A small image colorization model, trained from scratch.
Training: soap at rate 0.0042, 22700 steps, batches of 256.
Rows from block 5 of a small image colorization model, named by matrix and row number. Rows with one number belong to one channel. Each number is 500 + 50 x the weight over its row's rms, rounded and kept within 0 to 999. All counts start at 0. Numbers have three digits each.
After each channel's rows are labels from the 100 images, of 14848, where the channel reaches its highest value: "top examples" is what is common among them. Only what is clearly more common there than usual is listed. The data: made-up road signs on poles. In brackets: how many of the 100, against the usual share in percent.
# convs0: first 3x3 conv (model.mid.1.convs.0.weight, 128x128x3x3, each kernel summed), inputs 0-127
# convs1: second 3x3 conv (model.mid.1.convs.1.weight, 128x128x3x3, transposed, each kernel summed), outputs 0-127

convs0.25:470485588522422512494615438550469519536463449474564535505662514427448550522476529447529478550540500589561539471434464502525553462447561521497513451445465503421493524545505472451536456503465498499506457537503507535543470546401669537444554492442532550426431459509521552581518606476507509542510516560494501584456415474484506515506340498482438554519483466513503544506492480473554436439554
convs1.25:485508532491431501536527583518458475462477590484437542503451564508446530429588536474514541513475468494513514586508483482517466431500461499561496559368470446453579455518479481576527496445529545448529399576460468552518534561551440539499440461483456511733528512570543507462473519475527480467545416460416463526507481461536558450539546559605464539464524521485544590550464573509505502565525
top examples: black face (28 vs 8.7)

convs0.58:383467461451480540539520538578572427596573452470498484590514597524500445550545423531555515519509534494601500557550431408445530471537448500513471406430460578429570438490514489476479474513526506526547499438570480553500466433562496517507493530498492573431554457428490561497489480536522524396469539446554526408487517520543479486613529561412367472497517579518530549471488467456466507551479
convs1.58:529543436408428510458469501503518486507504523585445468464526388472485503504465502439513450490490559437565453492556466468542508393492571463632526506590500491606528667522478441495554508522460554505520612455601505399489519525594509538467535520530500558464509539506445388518459500387474491484464464609443505493508479606498573508485487523525493478514576489520561490483515571508511544487491
top examples: hexagon sign (41 vs 19.5)

convs0.9:452525494454403529487474501484492487464473510457422448525529431493535450482432596451581581510556445561477466431503536625508447447531547547536433430650457521492535483481424518494455494578572501494499438609512485424506436538498455415469453507522441506470531427475453505459457514569558493489475457502513481452509497593471431454430450555493534552541470507482545498436485515682531493559496
convs1.9:567423421527436448443567580409454505552504625507586419457538411542472494576571446415454491503523557552525497589529543422449490478442526495483597567361477527511482423565382561522515451519479479493504501547505467497507549522441557487529519494458485552550473518446476475438513506424508509534493581503491545502484495557502471469490443479494442450472574458479621449439407494493508477467458
top examples: square sign (47 vs 20.4); black face (26 vs 8.7)

convs0.40:468468445474521592451478520494588575453449455503534437500470453471486539519656516517548592491535460426569450533593480539501554565546518532505499574435553539470532403510514506518462569425463519542502486566500509528494561414500558551465506498506479466511495514421499562523542539526523452514466512467497474523418428495473502430520547451303483563575579528496623555511523490578467459536461
convs1.40:512504452362573511494533484486501483507515474550502508499465424591481502396478427445507560465478506556529613460556454516382550539462573507529493427521503532468545497555523558449638461458456424512568401504543428544540486491442493512472524503430501528561505547432534491486425544506531430530581593475464528488461487523449489516536506604584566500481462530496538580463503458352528485502544
top examples: hexagon sign (42 vs 19.5); black face (26 vs 8.7)

convs0.117:461464484473487495464368471555432456460512489405499497515437530521508551494456505410602463447501386448533534387531519479574508454501572560443548434635533480528479557504378513504557523516483494556480536493468549498471399436528571529536552441476461540479519521478530456448443499528458505502488479555516507457448467465502540576473496452545455448341513422440495513514437515550449459395522
convs1.117:398568537420509427433372457478486537461514448552452485497536488548514430540514636494506476464501541465502521481570422533403540469510513482435481522485522539530518460587490473452506438486465585538562589484560525569482594518512560504454500467485589417553504530562596534575461431542479513418468519515554508487541577430519437546514519498544545495487441500491513644542509500446526569461411
top examples: pentagon sign (48 vs 20.3)

convs0.89:501474498532507515503558594541434410542451456584492507557498537483500592519438430500556573577495555650568535544476435480394588592588495529555548532496449543460464395566464541518505485544529506444549457524456479574501527417519515542478503518530436561539512617434592491521528527525511515442524484490454433480552480476544505386531565490508406445434551500471527473506465565506468486539489
convs1.89:409509525481514537603545517500544552470528417473416501460554512449446407511411441474464464447503595591500552480468548478610476437446483552437465555461478473470483570558542515420456582571485489466563469493384563508566461518542579611549535498451589528476486492641486437552454492484565461449463477537464512470496469558507475534495523515460571510480534457497430506494396538469489509472564
top examples: hexagon sign (43 vs 19.5)

convs0.63:521460543456433468446478565513533455435496497435580469445486488450456524559452533494542573515502452483439428464473489518481499442551490487515507537508486486640456548506452550558565519484479447614481401513361548541521443517426548419476403534471547399495556460553495540467453547520361519527565470550511425544495525430557511494526458552418609441465459438415508455519477497510456477473496
convs1.63:418490394531555502447477519443504560540528517503488400479550468511466419548554485522457563577512490528573530399538471451304500512436575440501530462533442480367511429468441523471469447493468517531411587505622500511496438485456479521534469462472458501429583557494437390489530541492495496444565488485540496487519501427449494457455485469484416508480493482524505546442469540435462565495455
top examples: square sign (50 vs 20.4)

convs0.3:428484525335577459498384516504483480568546476526587590526624560484528566502513468452475499587486488592507464605564436405500526489516506509586556421462528431451503485478446430515529533519485533498481503488476541507487471489536505513535465491497531552438462488424436463545530448543472471484518551502567497484475446483458545443453546614562455443461501395636510522487476479441450484562490
convs1.3:543504517464440507480478475506476376516482406491470465465561559496425504432508503432557477503485507471466522547581603546485458512427423489489510554524551503517506569481421511531509478485604531578514397478522502496458433479559517527443512535409469577554516552495450568447486591476460452527496578381399506441380515517452473479514486428493531589408566559481532555532475509422565498495403
top examples: circle sign (41 vs 19.7)

convs0.34:509531415508467536400523493539468484595460526530422481415427420545536578568490474449602504538447488491547409570597580471475544573583458558514533505455453573427541572462473497503362533464619552542656462532456510525522506526497479424497484526521523580442506490468445515461506500585508505487475492509538518534540488407531509457541436500521399533501461471439547482506518516446495502523501
convs1.34:489455433528515533572475525439426533530497576537519485466505451450430506572425544560520508516520474440557473462494478523467400594414462536466555512515442460521397435524595511462571500540495432540450427539525464487585508500468399503496583590436503485548481493467471429588565523527525558484486528636492576378476518541582480552428474527449539447553497589451539466528506495463484460478432
top examples: circle sign (44 vs 19.7)

convs0.0:492487442508511464465477547453553414709559465488554489518491554469503452486510461552529595510515524556551546495506450384477479527437446482574499482440503544411544398501406446507485567504526507534574484502498400508536483462573500457567567552507494544487507580439409522475466504456573526489565519540468558482547476532509508476495568508452438507437518570595517536355512524480472493548543
convs1.0:583506449463466601503528422576517582512403557602476479485491474528515548530486426536474456492571532531520538485485514568583465474477505502566464443533573565461504481456569571461544573614524602530441522620533446460549573556443530499493493504461508511457538449462547579386519461527406470481514469502559446476450443459465456519455462482575493486580596504478459464540478383488537482469490
top examples: hexagon sign (50 vs 19.5)

convs0.97:405406473528544538468534531557506458473559581561537441405501544554449529454514402452532547630551406402510498522465495459602577454557434549479480545506547494485428500499391522491537557549537526532525482450490526531458494532598500453556464549605541469477512470473477389504509559563455471592601548498551489453495532463476498545509492462568513521524562534544530547471431487471470589530471
convs1.97:413580536452549407618525519412423517562561536524427418421488507466544545517463557526504542537456581493483483458537553549524509465480453408438506502458493523475465528468499464513458508507487450513489537542458467414515465520540529556405447471558500464520506446513397586523550499591456479537418578481475473523577448416471538540508569533472463490472505543602506460512546425347420449468524
top examples: circle sign (41 vs 19.7)

convs0.106:485511405545493504530536547517550499510431593487495527514556510552573460550519408485581553577545475587530460472454543459421535450600438541588512523508428529472562424504476571523474472507557487559523465561524542528446454495440504519432633538511454531563559520424500582575457523448602571520514461466552422537521463439497493371549465434451439481509509495444451512451482554474553487579493
convs1.106:438492494376416536514456478517461485582555473630552580584475412530548526493449518469461448504588645498530444532478563565593518476566522489484445425558604532599522523508556473499550509515559519538553481471523485515585567524505490475571567515543608551446499484527542469536498613576456531490490606546479504457490540542497504546511484540529519429467461468477524477494534550502493413519508
top examples: square sign (61 vs 20.4)

convs0.33:533499376472438475469539542504512518528373545541455470538531466485419454514399442505503441484562583505498543495485456537558510528555470459535534552510521587541585550519578496483522555470545535541560492391381584488516512450523586438495529599603481387572485514498580461557513479478446501491561495472521487473481504423422514495616528590511500543484516463457541474488550518388498500506547
convs1.33:454510524472495456498537595453481410572588543529397462500500536448560506508472499540528553504556488513469455509514470447515478479527543465474518476579553409472539519480569608538491541532446533467461510530487434391449483578484451422481544379552496416440440571599455492535585432528578529452497489496486534544477555533510456440515539514466398482508487546570451503638617563509500460470546
top examples: square sign (48 vs 20.4)

convs0.72:518547453547591418587454581528514482520589450597505537586499484461461477542507459492475492502496465516558539578352450608533564479572551459497435438573525511518551539493501480556554547513563542519557535588466409513557482439520519455475498476544484515435526505487556339579441527457479507532510500474493443482520494556491544521531554462582517501479534495584513466525511475470511342453522
convs1.72:493529584424501465488584447542527583463439579458515483517580499535512410508497469456532474427530578541489520416493631560398488562517435520455539535470549500490468416484545559494464518443456372489448430448464504560566501496526484428559487465537517560543519460533378579473570579469564474591521434515478532508461470417537441436557449486455469535495512552470489498508458524544447530596490
top examples: square sign (55 vs 20.4)

convs0.29:446527475574469471466488527515530471539589459549501478441454441532459523540417468523591557549507472494510489468481505489493470432553510487446487505406480491448502479540437498453474439616465510496438483563532498501506449521421590469498492576440514526428533492509435420442523553401527479490477486490362500465471506441450522479445394458432478625482467456511545430488508530635611493371446
convs1.29:456458534425336469578463531491522426540446583517463485557485471428537509520425534638535473521501501496501501544492498420480498524471529437487531463447462397452457410451462454510460476416539566459496369500562519503439445434490434533528526440527385420547551477481413497478478444559517466520521526570475544589556465516521414472504494456472423523548499483555501511508548522584561476533467
top examples: black face (30 vs 8.7)

convs0.64:502525531542552516479527555431531484643510517484514478460486539551473519562421486473484549596648538561472507536455513497482499492443512451574441579384438502432464359539453531557477422522472528514511469531581604575582507540366469583546524514480479490433492502467546489511516503488488550554483546502480446506528518567517496591443530494475443557546542446487564579490457567549506529440491
convs1.64:508562542530438470519441574540516488455536564485560517478512549448607542373552423505418537415409458456532522506575396511560490556467550514544459522552468489596511528514514574564507614484520526520569523383487412423543550508526474503457543442480469540558450441454501564460475403455537514482431585546594555547505522515580554499536572502551549522487489482539543529516482515489485512558559
top examples: circle sign (41 vs 19.7)

convs0.62:448520560491455529440562428429523570548450539450481428560485511486540511555546493496610516474536394558552499449456497486524414518490497391556532562623529466525554523634557582568505489557448495504483489505417520507452425438431570465470536492395476436510507478482489511553423472518456550516497488391458521552465520495423523479423447580540492468428513521494475455444490424582512461457457
convs1.62:496496456559472397513506556466487524473514571479549438464467434460456552455524455479482459433553497496524475504454490505440589513429553444374566506434389466498376492581442533519488541534492539582519566515552459466588555397486430481455557499529559458579540502490391577558481485449462517467436545463510450541459486510566462465414530520553511439521560456452540516506529491368434468491457
top examples: triangle sign (70 vs 20.1)

convs0.75:454479434501601490484551503524525519445390528509431489651467487549587583514558507547496688502522541535386461480539440476471517478406554444467504434477501504586535484534478531437510495406474500477501525500453526422461527499553495499551554477431437420460482560580439490436458492465487493526564560438556507512459556507475510491489597519475603547514502530524524474520521449516599474451496
convs1.75:381498564532547476453565472554504479478509542472580504567467542419550481627544437522498444567498566534551579424581390596436468470520483524473436510561474505489461572442423485512507548583455465477558555525454455544493592471414430491567554487474463455450449456496424536503500466547449474547424460478522445514514465487484424572590496588440457527491550519568510464462468451533505550555527
top examples: triangle sign (60 vs 20.1)

convs0.14:485560448509520457507497434474560469574506466515497526482490464435570507611575529501464590545450510445468371567591549487533442481475522496456521480457508488495528470492475479449427538436516535528552441497552557552423606435475479466516492579464424504494546462476479549518409489523471554486582477615604529528319451556496569482460470536541440477474491415548501506531546577566464519479492
convs1.14:501400506511548530599501455470516501507476527514446510508535502422454505422506443544569440488456561460426414487446590495566415485489440479425474468423496425415569510469531502483530515425519506562446423486533558498494531520491505486480599434525556462505472469567544475415490491453550492437502399571520483473502453552600489548656384372496507558551498495481536545521459507512557511566497
top examples: brown face (25 vs 8.5)

convs0.101:542464473468458517426502377587454478458393440475490558520416514470549431484515516544535525508451530492499446475501514510434490534618494490555512476464557548492540496531493463520587506503425504462496561464427465562452384415427578580429485489413503484435538409607542542539489412460495527509474544461550419537521470520442570564521446531453579533596503533478499520483402450476452462464442
convs1.101:476585508560605554569451516491465562488566516522528483446590539477515444466419523571458526443484535506537520443554513550450557457523442597510418522534345464586521558481458433531546455547496448535432528548492498455504545529512440510593424438541466547522558500475453450435506514522450605575571406417501491414482515509498525516500462502538388418475411549508481521447549515493497497503538
top examples: triangle sign (71 vs 20.1)

convs0.60:534500535429580545416444454465577457534457563465488522500507476555520455466563539607482566430492436572455509420386530454537506513559519510400523468504438519530623492487515547530516499458480551577418476605515510494542505482536513548477482510510436451370465539456369416526566570447415537454436505398461487489503528515471560472475514550565470551517546427495553492456450547481513500542514
convs1.60:531468491581463577530491481459495527508468485450520525487496444473469480578540505493413491490574461555579425556472421522484581461481524481474541538562609536573491566506396602540440499667450414475383589518509517427536520505541498515479530445537532518516479492482479493536537415530516479495526472559556540529505405595533454484540525439460560533496642475534497425513472468486507522408449
top examples: struck through (51 vs 14.9)

convs0.91:535487559589452595477482383553479474539521616502416459498450460440542499392491508480385468574475564478512432416537433503549524504513458523431564492574492522571554609508429505497549522473495462536427547449530521439503548511415489489559520454470499416511517458580497492535499512367415480552525434475478586491553487470450507516505452526427593540503534530422471453465460474440461521466501
convs1.91:554483641432516482503474490454545465476468518506548560493404562403558408422494399519486491458472479535493475446400622499590538536541463522495462523439530475492459506463520574503575577407561566507556432471435513531530559566507538497452457513486465522512507485587582571560471486465508456487411504554534528510584508516556380519511512560516564427555419526519503473511486512539556426545519
top examples: struck through (44 vs 14.9)

convs0.32:514481457464514582512549448475551491552535580474456505603426546491547524552539525532440598519501469502574456494495620449538478478519478482545471428401418566492510404512479502592505458547535528479445483499514504555436462488537514422513415516534411485381390492422435461504517493575516572475546552470547433349470544487512458459557523503489451450483482537557513450476481520482466417579554
convs1.32:502514498542465537452451536523511498525442564462483600521439448457518507460485438532473449515502492401478498538521353574477491474542584570518502554560584496563604520547449516503530490587483556510454593482605573430566480592550435521503526557535564541482583483399473485540517551509474480454486503518512585607475470558475403515429500448468551520469606534536507473490531501496507591414481
top examples: hexagon sign (42 vs 19.5)

convs0.102:602505482559586432568499484442539551500491449463509477579592525498522554526515507491456595579584473585511602522483509520446410527456474525521545466500563484515475493586412566509373471465504497478465450588504526397505467499447565513543499536551528539515454443450514539460498419595605547519484453449553415424581457472505530515525472519431558533587553515476544435530472536516460441443524
convs1.102:461463478462519599459478497497541441556520409514504461556493497576527418543507589456441411473520508464465508497501551512439434505420538509549463472522614498534496521542618537566597445621545454519590534555468539633537470536406502413479511498476573468556497486517472566537386540523485528500456567426474550502463534470487452561474499528456607551449434486500486495515567437519484549533472
top examples: square sign (45 vs 20.4)

convs0.30:487435428510542589432541403545542478392446487511554523489564518521600445711594490549479518445520499486480495529503443478463494469394466474584484436492501559492519456510505470516428462436494497469509526440520461503409465540527478529530491494516449543480481439494470580441521532539641536528474524427498496510635449461592455506482487560538508499479475463525509476454551500444541573561480
convs1.30:512440416535553529564493643406498458624558473519533517535502420534555614452439467510461469496563558525476483452441443459503471566476473490482468460513503554540475501465594538526472452618497484489451526477564523486499544468504462545511567489465563559574548542474440444533489485485504507494425570537495608412461583577609485568431480486540457473521503484525504582541457572528540466428576
top examples: hexagon sign (46 vs 19.5)

convs0.59:626537683513502503503481511406493510489609605477507515552457483435445449523493508503471522541492545560537498570446491521529514490458527439512465531427445474452523432472549581495458473417590449524536547478486504529571527533567488412513462501491684525527472516454519582467472545451505499453526509531469556472485538348525493438518527560449464553469547519526539505519552472554548530468463
convs1.59:446495515458494431536548515515468503576552523580517517511506503519549518435582447537596517313522645515512571515446487499508487500562553533445538483469524515439554468501497542498584483472418497556444448509557477399449452538482481481509470484532464538589569484434532481415543451471479423615489497552455506480440529494391460486545524463534440491480567446537487595569464444523469473543413
top examples: crescent (25 vs 3.6)

convs0.7:534565500500474509559527413561530491470547476509477502525516523405535525531503438554524544626536500433507446539566441599509506514520480520537438536427446440411711510516471513487464470497460507585544501457489470531533545527645511546543501564492522516441533537464457547471519504468595541553467520519602587458500488459443455560525458558470457541481518509465502616543425557554490453493468
convs1.7:570434442422452422492430625512520459511443599553562459532463412531564524463511505470544444437466483492479509539494495529574372520504518528535464587490508507589509486447486518546515520533422518570523436499557488460425548449494499545499395472515455467464536523405506450439485465483460421435491462509516517544429557597465491528450589406593554447483486481495549479467397516594446484541505
top examples: hexagon sign (44 vs 19.5)

convs0.67:526549497503535419431565318531492489497422467456514509536508432470498524556447580449535424484524543541467433442451528429504389448374519475457517433520586493467548477520435511438562498502540498492508476615447559443526414498530448520596436479473506489457485496586439538442531472400468516561551483458470504457485511466464485468537563504534502511500474414451470595505468484538520415452430
convs1.67:523491575600505462458486556511516492480494501452551429455648468484482462561422420498456523552505466424509459440633427488534525480472585550490567393432395567487462504463524486522448484561406538527468558485595534521481506484554417488461558463518500565498514474538512528477487548437512559429625491426527492423466547524506524490505487471471555472534522542525578539475526536406502473594571
top examples: triangle sign (62 vs 20.1)

convs0.56:519481425431450460545436482495517400516538459457560464447580500478444462442484504440428481432433482448502576323464523507472444541512423506543437500470463414472467462504574452507567568481529456509515498558472506551494550531406447485559509490472535567532571490508549519564502563452541572427535485430596547498499442467486428536509490508329522563524496452479467572517428495503576476498478
convs1.56:538525487575533511526559400483506500457462477496504528513499548374494435564478452529467457589512447462422458586601533530587525488522468550423413498493558498419452541489504500576509480419523446416485542503412553430441466514510478464516503481497463445542534489610518425459542483601452444490521507611496445532509458459555556537536447517470685491544495481548472468512472521541538424463524
top examples: triangle sign (55 vs 20.1)

convs0.44:525428491519557546552531577467550480461557410322441488524528595546534498528553561517529464438524507531546484466613420545500440512438467528508480508511526471470414504470561528517442447359506592537577471446470465495529508482509452472561548487482582502456421515471503631497486541520483516449458574479496550512468476521472501527449571551425431480556505575541440515545463552464532510494388
convs1.44:497525436563658549621487571464433486563464462493467432501477519482446498482522573570453505557567490487510452442535507474448491501437419521497532478460517457508459371435541596528455444454449520403478387570518508430519489364461435505485456419474465458510463526499519453496549492521531510527636441473500525537554538505539497430507557459529463426538524491487548440473442487448463528455459
top examples: bar (36 vs 3.4)

convs0.21:524605514606506488537452423480541456504525526424545471534470520514497505486468378547445611530448521545484483438490625552477538575484540391523543535385466500455471490507525477509544468373609503591501562564508531481415496547492493519547446484466519525524492494445481491469585519530428593578581469518557523479521495473504457511543585526446499510533505443559530590410561520452540519558518
convs1.21:474464556452540403480558494548431428508480539427534486459518502512403421580360502490513507534563485552454500501473412468446588474416467472474429551461460465474546485514500471470575500408505445481480381417484565474473528467556485490458486535412588473456509445502563609439521538542497416528585611500575521506510509437458474514507514578496551557552517525543578458520423477544526472533501
top examples: pentagon sign (45 vs 20.3)

convs0.42:545571502421438489483501449566512518580487465520531482469440406503603479516553454476412453380490490512523511491529448586432515481583507570520557553448509532447476541438505513536469481504544516460611490500421590473512468545438533446480485525472520575431465452530555399487537498518520398426597508383443427442533559488523528633499525521432449508431508469521552505494484406511540472482530
convs1.42:556438530439514494504460517474558459447532469436463489501485472504496498446499504541538572509451400549553552545437556505519476547501501391557553507416470466471482480476460446476516452455445464398479477423572508553483520554521518491515423510528474494518541519524472555437475561544534496577471559503409634562480539485504504465437497475644374572523580499471542608518537552454515657501439
top examples: square sign (47 vs 20.4); black face (27 vs 8.7)